config.toml
fusion_encoder_activation = "gelu"
fusion_encoder_drop_path = 0.1
fusion_encoder_cross_attention_every = 1
lr = 0.0078
orthogonalizer = "newton_schulz_5"
Rows from block 4 of the image encoder of a small image-text matching model, named by matrix and row number. Rows with one number belong to one neuron. Each number is 128 + 24 x the weight over its row's rms, rounded and kept within 0 to 255. All counts start at 0. Numbers have three digits each.
After each neuron's rows are labels from the 100 images, of 14976, where the neuron reaches its highest value: "patch colour" is the nearest of a few named colours to the mean colour under the peak. Only what is clearly more common there than usual is listed. The data: views of escape-time and Newton fractals. In brackets: how many of the 100.
# fc1: MLP up (encoder.blocks.4.mlp.fc1.weight, 768x256), inputs 172-255
# fc2: MLP down (encoder.blocks.4.mlp.fc2.weight, 256x768, transposed), outputs 172-255

fc1.645:105135095119118132119152102188109126078127126111137155114114148144129079139123169132109102123172150119106124152133105134130134114154124113157135107182122148114127083143112109097187091071158117105127146117157133089150107151127130128102129145125185136148
fc2.645:166108147090163112122128111094131122094129164140180135142116123140111139090170121158098144109110103158159139131136141163112155102144112126137166114108137109141140144116132085136136143182170092118135111099098170163091170104088134145117145111165099115121
patch colour: orange (44); red (42)

fc1.139:133107108111122112108098129154127191113127124121114144135152157098138098101124154121113117082154109122097128177080172135126161105126128119152095126161141133128120142155084108103115158128143145130105122117197127124152119165152138142161157117133144118108
fc2.139:165119112130148114103144126129092067128193137111131116142114056117131125071141159124153093125089168142113148176143089105147108087131137135102125096137138101101118120138173150125138106168159137121148122130083108149095118140112131131110110120125170111139
patch colour: orange (54)

fc1.403:089129130128124143124145125108116095132135142133159110132136143090124130120132125176151148109103115140115121153144176122111142127143125105162100122125064137092144096128120128137167147118067146109115165116140149111094103125142121118085154105139101115132
fc2.403:150064084121138143170114123127090106114119107126137129127108096095127145095169145121131120178164099144083174148125128110126110110111164120154145112081128173106156141076130147122090129128173117173141146132111095136122116131126145123082152118151152123117
patch colour: brown (77)

fc1.207:143120112135152120142113146124190113068122088119149101125110148121141105133139147090096140134157102124073132088099154154141097115144125140137123137109106090130091110077110139112159144142072087109120119095178120136130119118130162160146106103116125126080
fc2.207:141181154111110123076140101116140123168129112163180067128133133155158113152137086117174109104116124128146134154171096140136112154155146136129094100105102112145111109139134131101112135136127146081152091150112147099155123048138118133142130177108145123160
patch colour: orange (51); red (47)

fc1.6:115129126139144124065132123106154102132150134093134140114142098170122150137113143127120101136114124084162098150119157129120106122133086126159133106123151170142128101136119115138142142159118102105152123104117131141175143122116148158113123178131216111104
fc2.6:149115105119137102116148144140145088100101127094097132119073107099100151124134125117154083126061117156124117145093099127140097091132095098100106180137161100121119158127150146154113084100108124100135106167139121105136125117141092099101137134150108144119
patch colour: cyan (52); blue (47)

fc1.353:135066149159167096135118160154143115087163152137155096106134094106096124133149146172076121140102106134137148142141133136129118094113117087144127113155140120106159176150085105136087132116103129108132139139095134146118116139170097138142159125184114108095
fc2.353:148100102126112163085093131147142078163124113144114111136155191093097149091101108101151102082106131132122123097143137144168120118138117105126175158102124112139156170142148070103136106076049160095172119142125124104127124117139147154135100107118141123142
patch colour: pink (87)

fc1.134:156103094130168117134093153104133117145120088115125124114111076162146137109122130121101106127142096095092144151110132150137065137124110161087128156086174115115140100144123127139123134140148129065146126145131131110137147135092149136169115106149101105130
fc2.134:136182105113147156097188115193150116081157147125130178136104133124108119128104155109143158140154109139189108109142112144175103106152115130100166112130123125111146147158138182100139132099152102165123069151136151158081140108130152107165101115153097145130
patch colour: brown (72)

fc1.560:159092063138108143117126090123149123123149160162112116146113152150154145132099143071105082125116080144136122181113104158113111103116132102137162131099119121138131097115114130121176129128159105141128139151147182131146099115146121118118131093168139130113
fc2.560:097151115105103105110158101132122139119157110105133108134179112164113124106071114175115098089097102178103158143144145133106133157126124108117124122155111095123137091142118097132125111132102136126115136157125130141110146127150132144118093078110112150190
patch colour: brown (83)

fc1.594:158123142100175135102165112113131139175123118169147121127099116125126127095087189112104152103147130126129125127108118115142108167145112094124126111166042077144109120083122137122148171093168102112131172136143128140108132140117153111146150191127157130132
fc2.594:108132124085125135104099128155093129097138115126122130192118151097120142131106067133124100139112133137141094106126113151101107087138162121136118183130143160144122128146101155133168085109150096122153165118122151108136144083144122152061079094128170151131
patch colour: black (100)

fc1.313:133170130095126114093131107155125142155127128107137073154092134108127132142129094138142088140120101168149124115109100083133133128128145144117104098084163155128129150147110086116135108144071087141140117156110094163101150118134154112139150123147134122131
fc2.313:136067119112112152072102135094105144057137105130119149129108106141077112101127152110140078108159066121125101111145191113112140113093120103110114122106140115148113094109112176108140135124143101127158128128114119156144147067130128150145128129073108092111
patch colour: purple (83)

fc1.349:094102092173094140194142127140133119130150099137125115122130156115116130129109113139161134129114109123128152144107155107137138127089124117155117136048119162148162124127132087141136113125104136112159101154156169130088123142117142142131129168134136122109
fc2.349:128124124133135099150115104084091165145131118144120134164134132124109098117109150101139127134146112100111143150130110178124134102146079136104118137152141116150121143104113134105137123126130139141141119119121079137141164140160108118147126085097102138145
patch colour: red (79)

fc1.644:166114132117144104140172108122071105094073110145140160138175132157141124140122123141109096110152164126139117142102112148132124117126088149087149094127124125131131097162112124139179070104116152113131148093130109144147105145108127135139139072114123099106
fc2.644:111194091121097157125142154154149145122118132150107109104112116091109140144173140111133139125110118079132116139159118108150088143172130099146102152143123137174110136087141167111123121185069158122116180090121132146132098095096135148137122123124156113151
patch colour: brown (92)

fc1.505:089108105111108133147125140129077115128140157100122122124135084117143124110125135139127112136114125108092152192171134102171123128107107151161173123151128106120176128130149162116117122101112152117162135141130176140149116127169134168120152105095114103096
fc2.505:161130109144196127176149142113106108136125114099113144143188152104139135106158104127136097163103121101141119161142133157149129158117131123129085136126112139132164137133158145108092170112135120135135089146149118074099108142127140085112155118164155124143
patch colour: cyan (34)

fc1.704:118131147141130139121127128147118148086124139149125122134124104084106089159166141142148096112110126153146145147154094129112127130146149109151120138134109156113097123128181127094109137115120101154128122137112142118121099151118141133131112143109125149149
fc2.704:139084124121096101088117168108134159137136103049105101071141143134172176128123112176145097118131165138123095119186154170118156154151145106155133126134093130164114128128126152126105096108131122072132119149081164125083115105137111180174163142109163120139
patch colour: white (92)

fc1.451:112124146131158136082141086180104110082154114132097133119117136151153135140113122114137092112094116104132137144103080104154138117099152118157105134112142122103116113153141140132119092137143074071123105098094105135123155147132140125142149118118126140097
fc2.451:119121153148113128102112157092139107164146101136126140141150110124128140143113107145104135156135108155157069161124161138097139110156092107094101106149146136120164155087140191127146127147121159170169136165132110110101087103128127112143152141137123107133
patch colour: purple (49); grey (38)

fc1.596:120128136194120115102192100129141128117119074146158105158145105137115143133141116152121086160083106115128130163105113122132109104087098105165153115146084086119115129142142109143137118114097141135150128125081108177155134140153120170185097106131089161177
fc2.596:152133125134153117098094148101117069160168128128123112133135104127098154118110106116132087133119157129106172133144165130119172127103139155105146150146130130127129110142131139098143178076097134119147125153112133134127140081156132066158125134146150110110
patch colour: green (36); purple (26)

fc1.485:141094167124117157108135125159121102132121118145090136119159149117104182130093131138149137105138117123121119140129116064115118133117152096142132154112155146160104124179136091147116151127115095128116164118144135134121157168099132150152123147133172161122
fc2.485:158092120128154083102118152122071110138100098103138121127136117114104132136132128101131123110145111131108128119111089130106123114163109100129158119126174097129114118141151109145120108097155136095084112078130131142083149129145145112153160145131159070171
patch colour: white (59)

fc1.21:139115142148137125093076156128136135094161131121168143128128086130125118161090107167138106100113148109142117110168124101096184117139130130123138156173127140146137105125123117147132101115154147145129125147101096090118170108083161149118141104114166122096
fc2.21:125082132156143127101116142172126115115120104101143118141112164146084159112098135130120168150120090141121091128116143114105127129106135143123178097128154142139145135105086089125113128094125100122095153145096173129115118098127133152079113128127096152143
patch colour: white (57)

fc1.322:189162090153102098089109130137119098095140104104098083095088111140150152110140118082133155142077111125138127147126115183176157120140162149127079109120084155128142130171110133104114135147137122153142134127145121129140123067149113118132188124123125105119
fc2.322:183107148166103147109128138121155161151094122131105113117126143129103144117108136141120122119135139108145134096112112074132145124119143097152132187118130127115130136163115122121129086171106161123151139156104116087133140099090132150149126141119137163097
patch colour: white (63); pink (27)

fc1.747:105161121124122097133139124160147114081138124137082136108087086111141150123206118193074145140092113138133120126134155117163096119101132119159108158160124103161159173131162142163133174147117137106146118125167138124154148172119124151107137170153141128146
fc2.747:156112125123105153156111146122136142154116100145089081068170163130117153140131136121124129124116127102124136119085129131098172154179171114139094165094109120133124136132131159129140121133140122154158137134127092144095128118097112128106145120129126086184
patch colour: blue (69); cyan (31)

fc1.267:131090130132114107153131149111142107150118128117154112128184147130151134143118158094111170137150125100112167137085123123146166096149129110121091150140161167090169178103140143112199152106151132106112157104099101110137127115129127126123070169115080117156
fc2.267:139097129121107134110132090109099153080183110121122137096087091101147133139151085120098101089145138179150121183123132186106140134072147138135104107145121111123134139160126091108076166137131133157132068122118184137132117098122130121117146116141161120137
patch colour: black (100)

fc1.503:115123116135093133125122087099086146103119125116128127079138180105146129125143099134138075125096136129144087132145133117139137152157141136104103161177112145142126083139174132090093119137126095122134121144108103111125132101132118161126139159114154149153
fc2.503:139137155143130110181106109156159132114098092128151125143121142168102138165125136133087100111166104119121115146118127157153148115124137143092122068108100115142119135094113107158151157142113127177152139105151147134087132090144148178135126106141144089156
patch colour: purple (49); green (36)

fc1.153:097115132138164156115089105144138148118110110128147111182123125122102150109162097125157101115170097086117163158128123147117156088117142170139148136112083097038127127090090120138101154091114155114126129121135191131157116096116129122076130087115173123137
fc2.153:132125138141116140114136114120108057137144165153149135132144133142094149109110160183126120124080166182138150148086145152128171141146131111085149127117120139125140134073133135086149133095120121094131144125126113123109130110116114092123159158147129132115
patch colour: pink (40); cyan (26)

fc1.243:118117122134101119150122116070132101125138117159137123095157157140118122108104160096130116113140169148133158132077161159103131120109142113108119145165137146110165104108142095093170119127134140102147121141155119092119094100143127109129118133111141122140
fc2.243:123092127162172123155111099073132135111123126107137134084097126125117093102123116134130128114099091103170126110119104186122115152145114161162162150150105131105166153056099128155096100125134111128124122119136123163149096100088145172082163132152116156133
patch colour: black (81)

fc1.345:159108152113132100152098140123101111157113118122090151153110126127111112160139087107116131146121132133113112090144097112109119116103132119183124155090085172107145102134182132161139121164125124170122133091144106109151130124142155174160151146135132107161
fc2.345:135086154140078164093117116142147116140120160078146101132145132125129086133087135102189110140081171100127145062119116143129129089146084160138160143176142096136094182120128164163114104128106109160100148119137102099139141126122081099146138127122138170133
patch colour: grey (38)

fc1.443:111125097094097151155149160060106126087117148164125133088119128148128152095152107149174143102090153124119092117144111120139201175165141120108182142083140121126121187098102106141163096151152178107124108121119117139142148128159126127082092108120136118138
fc2.443:167111074153153114147159160105111116126167076137122159130118101146149152146162152116088119129124133217123106111115132104153110169085145132130158128112142117137111120131108094123126120155133140138131138217129130095167119094130160103117140138115109124091
patch colour: green (25)

fc1.457:137130168127137140117107174099130181079131164110150125102213135131132112188142116132115129111093098129130124125103119095102107121159084141128144143123124085139150164159124124103125093127114134120138129157092117100128165126143162151123113141118111095142
fc2.457:095125105167133080133109102132114143141066094142126127135118130151169148145127138161121135151130137130153114141133091131151103136112131117137096109115072181151112170159163118153105131174139122147146133088148152139152118173125114131184187158152131138098
patch colour: grey (48); pink (47)

fc1.359:142131133140154131149084083168067137104117135172111151173087129140118195120139109134125128099117095102147145116127123136147123115130117131124127127103132117092082084129135106152127123146124142146168151122120116117150136137093105188135113137128148112111
fc2.359:179119124105113105122162116139190150165114137105132119128144110169145110179147113132133125139135114149116130106119118186141132130182109091127196139139130149112133139146109143101131123099103151077104122142163112118125161121142139120160122097147120129136
patch colour: grey (51)

fc1.622:141127135088134134129121157087148100129117161130167189161073119116136114163154121109162133156116092129150180118151122153132135155155159110149092150111142118083140100139156139131135068131121129092163118158116141136127137128134105132118115125110132120135
fc2.622:134109153159126157093151110169094129095134132133132119134163105143101103075146150106115099129086169135132166104124154135078153086118132103095119116112118104139110152126085144052108153152141120168112119127121114129101135125156130100133150168150130135164
patch colour: cyan (47)

fc1.465:167162158143158119108119152108138132076151136142110155174150126127181133155141129111068161126121135139139122098160145174151153127096154125155139159148101149089144155116142136114118125107100123114100146090130165114119123122081137141136110146114105095097
fc2.465:130088159113060121159137117147162106139125120117154095121097096122105113149114118140139134111102140144139133118134134126110115149171114099146154137121130101130134121116177095156137102130143105123131133103081157119138116127146108127127141092089131121119
patch colour: blue (42)

fc1.96:163080119085132116158119143180145118133118151159131128139134074124128136142114146081106078108169116117108139143115121123106124133143117138172100139131111125139133071140105102112093094093120140079094144132146134187085124123163109158147125079145099111103
fc2.96:165126132134108125140173122139085091127138151130152122179128099113094129106138117147127130120124155181118159128115125145124116110097101140150141159173153122166137171167145133143100132140114112119127117115124166126108118190167116114146146119110173146136
patch colour: blue (42); grey (42)

fc1.74:149141151112140100149142140099124086100074120159134092137124132126152132123165129181131112188106123154129134117146152069113162098143095122146147139128131153157110039128132147137182078118147113132126166135133174127135124117118119105144134144117160128136
fc2.74:116113125149085117091105174121169137158146096133088102087118087146156176166141112148153122085158132133152147114099116125115106083150108155113078116144137080148109133124115125122114160114106133101113149128123152143101076150103119114102108124128139120094
patch colour: blue (77)

fc1.348:115124149169104150108116138152133097104142130101118145151098113104143154142135136122136095131090105136111150104152162088134151131135148075107121093150101133132129123141089111116105104153134106103125119093126112116073131112158125136127178174126129130084
fc2.348:094121117129096096167146152107111097099129108081146097096133140136120133155154148122135146097102104106123141155114117164164123126126122162162153143117161124132145118169106121143098113117137153158146140149132120131157116108116096120149124161109117134126
patch colour: white (51)

fc1.149:142097109085138107189119142167117132108148088130152136134102072119129108120106101116137147114141145170114143124091138141127114122132118124134156127117137128131147079097137112172133115156133129086114184120127146139148092126111106149154131156136144096129
fc2.149:078098128141089110104156110142129124123137141120099091154116116112163160101148151117159114104128148111094145100104101123140138102136110089117134103138123135079133121155131142117114155132113138155121125137078160132119127152127135119092142169126121139117
patch colour: green (33); yellow (29)

fc1.306:111104102138111150118133154103082095120129147134115122166104167118143120124118183100171091100113142116143124141118117183143180125120121093127099126141110134113123118120138149152115115113162138147115155105126150120078114135109170138118146133127107101121
fc2.306:122129133114132130142126133096176123152124112106127111142165102140134133136108124114165151115126116069098159147099114152122138151156161132138136137116107126134179139148138119152128091133131134152104116109099097101178123125128136169125109131118163133135
patch colour: grey (42)

fc1.512:134175142088101149106127130164126109086127115143112167138133110110143160163131106113129127143131154131117122105160136165127146134106128097139169139120148142127117138146156083163133061080140114122108131126109119112131093095153134118173089124104105100140
fc2.512:066152101154148123125151161097128103088155146125133100139119079157210108134136147111129112138134177130091170119122175115138145141163152133133131095129129147134121089109127117095118122089136108153110107146105124096112120163110179117112117128137140078113
patch colour: purple (39)

fc1.106:133147145154131119128150147172136112096113103121108105150136111110164132131143140114163122168142077119138105139124169157080140083113177120142131141140163132096137121081135138102147132118112148141138100170115142124145147112127153155152173101163108100143
fc2.106:120119134112120151165145080084123096135155156142143136093108118100127175125128126107150189114140120136168110121117100094134114135133122142128111106148158135051136096146129129106110119146129131170152157176136145120128101120115131105104130106118138104147
patch colour: brown (71)

fc1.275:118104127119101081100091108089105153125106145159149205130155151155103174155131128128107122138097119131119121138092141104145164086101176135113129112117120116132151087158123100139080091101119140118136123118107112115121142101155112120163118111158137097133
fc2.275:125182103133150118169137104121121106148124124118158109116115114133077104131094121126107093126109062160126111112114120126111104101113129100103137138151136165137116129145106088125154168144127098119086140128121129158109092082163167150132135129143096065096
patch colour: purple (63)

fc1.252:132112132116135113130158143139146121175116146177107175120099118118126099136184076119156110108122078113128129105098165115115139114150124107123101165100148149151083099138126119108156097147142168131100113139127136139100167147162100138109124102134142136126
fc2.252:143100115136150087129115105090093140127134128127105113122122129134105136117154128073131132110139130119121122151143116108130114124137093101095085097155112134182098110181061150089124145118093095125139105099089134158084103159123123087135148148164148142117
patch colour: cyan (46)

fc1.659:120125154130133126124116074148130123139099080143165147163106122157138137142143091152145094195126114156138125120140130097157142112121158112122120085071114137088126126116189121122135124090139165080138135123120103126152065141166164119145095176143174126204
fc2.659:078168102155166130126154160185131128135171141154131127106132109158114154128108149148133143105128109155189157155159174148131115127159134147135119115138136109142111159140099113127151113129134112088114120114117092190115120103152124116178155130173086122125
patch colour: grey (71)

fc1.415:150085163111126159117152157104111111155067131103112100133109038130164160114096117123112165156120102136139135143133133152115086158144137172132162124144089113139117124135125100124120118161117120129126130128138101132126140151106133137114124154126127160124
fc2.415:128121137130130093134054103139096110147177156150140112125140129129112174130186132160114113089119097066094144107111137100139168135069105127111157139097117140143103145118089124142091128147166117134120151121084124156120110153106137126110142165116112133161
patch colour: cyan (30)

fc1.358:102130127106149135169177104109132161131107133130082157117112128122127125126136076108163145122114136157120121177101131140161136108138129146106120122172107131145119157125127095133130143132134127124110168102078149123149195153147126111144147156156141133107
fc2.358:146076111147134128156067161137113096159174131158175122127149093146125159127086147158135113114139133182092107129110062134121124112166111113118095121154095109111129149141149126118150117094112139154119148107125107149137130145119115118155130151130107095143
patch colour: brown (60); red (25)

fc1.99:141140107130136146083069127169104127139081136125146156160125126138160139120112122164117115152145150120177098144150141149130132088147153125104147128099117143116114134102160116148114130149099138116122107138130130098083100129155127078136129075144126126081
fc2.99:118083077142141069113173126096099157061128121111124143171118124135169124102098103104125092079102129132127139158125146106139104136124131144078084100119082111132086097149107142100159123116142107117136138158087087108169149120140149137127111116132147126128
patch colour: purple (64)

fc1.604:146156110129147120098128116112146121127127174060119129149110107094105106131144121093129148102152132138114099147108173125133121131131117128123128107127121133112123126098121141142155134135133157178136126132099139127110160131174117116121121153170146111111
fc2.604:076118155143112188082130122100102115113111129142132115143129104137128101110169150104153146089127078106163117147152146110139129123165135142138144134121143115149153114138107126088139115127132111112095072123072159193131136154085110118144147125126079115151
patch colour: grey (65)

fc1.53:129119116130151155096104103157098141123090122117198143107096094182158089155099165121131142133142129118178102148120096104148113124108109173123143116120126148169106108152137125123104097116156132159143126095112163088104106123136140112106114158142127157090
fc2.53:147116154150095089106119135145153137157183114123193138125196173130164108083151132120101103135142134134100132117147116144122100131112127153089111157123139134167147132125130123156108150114122112101151089145129124125149151067145095160166120103124117143122
patch colour: black (71)

fc1.537:128104096141155133146135110116109124077117121095117156112142154142127124109148121129140111086122108130157130142099113121104105140163115144124144102163088168111154146145160127171125126127133132142163126165164124169112120183147180179120123151168124057136
fc2.537:123111116146140128125138153104130108151115109124123120133121112125138172081102131140122097148133131138161119169142152139114117101112198137133161147100141094080120163123122132140123121116110117091097145114078119116107136097160124094132140124116116121114
patch colour: grey (61)

fc1.216:098123120120128170083154122165117115106160149127089142128144126150126105106109156115123112133064127157124125120126118075163117116140126119134119130149108145129137100091141137127109110109076096150171112134157145145099174148134135098149109091113147144141
fc2.216:149171159124135116094151125096191101134111113133110106122104090109116126129109094110138092131120147170154135143158116149161128076127116153140142152125127079172118119134117065142128190128169106143118153131087148128114116116161109118151118115124115108146
patch colour: purple (42)

fc1.762:116138103165147119106168090132155127098107149096094154118142129111154108101176172114136131132126128133091110137131150104131147118104174105125122129156095090119140156118128105101167095142160162146104131128132105116112110135122111123116128121140087134131
fc2.762:084122126107108157137127134057134102114068101099120177133153101142127152147155167143125120127114107126127138103099149108153148120128148174120111129131124124149127113134171139145133097143172143134155132108161100151140124124144107116135123110121134135140
patch colour: grey (42)

fc1.286:098153111125123179164096104094097133086147104103115090146132152104151135123151182129128137146126149133118134097122167119146122115141131107137157105157104118111105159117163096119116095097122060127151128087117173169159149146141117126147080113148133101104
fc2.286:153126183144169093135142088174128096115133133165137124115136149129127118117147094155164087147113099130143133119127122168079097143142134135115188135117125134121075135111171108161147155137185118138099118156151151141096101078173119109110184135098145152131
patch colour: blue (46)

fc1.695:134133116148134107132160096202153147132140131175137132168130131129114137186126080125131081178119099137141168090138149099125156084123141108113095125212130127094129137147109103149098127166139102116121124132090136165124113089129136123117148158134158106121
fc2.695:095123154101162124157140127135130058130121149118149078135099138128123124153120190159152121121149099092085137145166138101138148120140166116152114158111103147170208142113141109136127116138124144122137102124145112094088180122121140181151113106126120129145
patch colour: grey (41)

fc1.426:146118144087133093139132128094110100113140109131141121156150091198126122123162103169145157156159171124133095100156135103108147128138145145158138140145132154117118134092132120110151144117163083144098125126100154118136120118167086157107150122096069135098
fc2.426:149119127151165171092125137147099191153138107121100108088105145144176129136126163107125139086143153153138143142113142147103131148148159107156129149121193146178175133143140109114127126138108155141113105130162127099117139149126097121159106107130117160138
patch colour: green (41)

fc1.418:123121112129083124073150128169149139122130114091123149122103121143150097086132110131154126108144148132106121133177106121128155140148127076137080132142098151126127101136098141117073085187090137117134167132099123110123119156126141125143160123074141115100
fc2.418:132091131148156083159094196113124141117108116111163096126172149120102131147111103141137110067133135073114118162125170113086113137130120086146075124091105123128147148134159170122134104090151154095118147167124099127098110109165159095105135093149135131127
patch colour: white (93)

fc1.764:118129176136136141132142093120173134137110091139138159107123110143142112122137127110136170122135136113096130143108125145136130112112088086157113132118090152089137141108162178143109123056096118128106135152126135110116125139111144125097137166140129167123
fc2.764:123116121094133118144093143084136114146114128113106144117149128164090154100125129150127097152113155118168149147122114080172117126110130116104105178124138115103112149125136134117090109128090126128110091129123135124077116145156128130122152120109152116146
patch colour: black (90)

fc1.232:114128110127140129145151089074119121118125143115125112113139142113083131102118130190145141146109130117087127082190100108117136124199125141138156127191105151157156151124132134109168125108139117131144132140165164142051120101112154146082151160135125141095
fc2.232:151175112133103073167067122154132146147117104159084149157135116166091125106155111133134099081109151101158105123130141143138100145177112141114178132114107107139139105105140133128104122111137141100118101119114105102125128137145120092124150114155169176163
patch colour: brown (55)

fc1.196:122194131121103174140103138142145135114135150094110068101120141134099127092166158131108062123092122138087119102104183125122101126136146132161112104132143126122125172134167110151189149107110119159133140088180146142131138167138148157136111093120147131153
fc2.196:145142184127140121161144092148140139105119106095136139111152144115110118172141154161129088141113127118150115137126112156097176135167139103133180089147074118105135153186141101097135149159147083124141157122165140094099115123161160104126163133137127134113
patch colour: red (35); orange (30)

fc1.376:113147127098108127084134105141084131121117128090088093151147105109129172056088094146155157140156089110110125130113188167142152099140133134140120122105116128123122120131118091143128158125163164153139119131089130176152111162078078190152129168136119161123
fc2.376:108094114104085147109101147109150088183102143087121118155156117153120143114180165179143081097092150150121149128116089113119111113134119157124122144152120127098139105117150123103115135100129086119136145122155149125147133122136115092131155116095136145121
patch colour: blue (56); cyan (34)

fc1.235:135131145145118151114122150131137113101136156147103111116163108133156117080125100076155114171110097139095093126115116143085151158161148127142186154087134124089135118123116121130120169143101134140111130095112157157153156106117091091158141103119133114141
fc2.235:155131151117139168076125088172152126143130123076104167145115131126148113171121169110105144116128104132123135146167146166151132082152124108127128167096078137125107085109129173157136107117165123097090124140135106111123103134131120171130142111133163172152
patch colour: red (33)

fc1.331:149137104120106121147141098084132133149120096125130117123130103149116155127140165153108129122125114126058109128109132107131138134158110131121122133106125157171158140106104107131177140157154131084154148104153107095090170125107163129104073141110110156128
fc2.331:154156133139110120136137150176118140112141118084074138144122167067129108108131080124112134152123118102169129154161108164125131089114160097150138083134118144183140122157123110136101154094131128129121174121107171152146115139130123118087157089161126116104
patch colour: green (56)

fc1.392:096151159100110124076156098119153123103137156116153104124147111132119138104135159160097143182145127143111131127103168159140077104138131099112127144144135144166128114098158128082143105151131131161137135122122093111135125110110128173112122129133153143139
fc2.392:149121122137131138129138116176120111168149109111183140148153161125109155108153149185106123140143139158136074134118118135161112160130120117101092110086142123109097095160103108141136120158183097125129112108129161128125115090138120111131095128142153122123
patch colour: grey (97)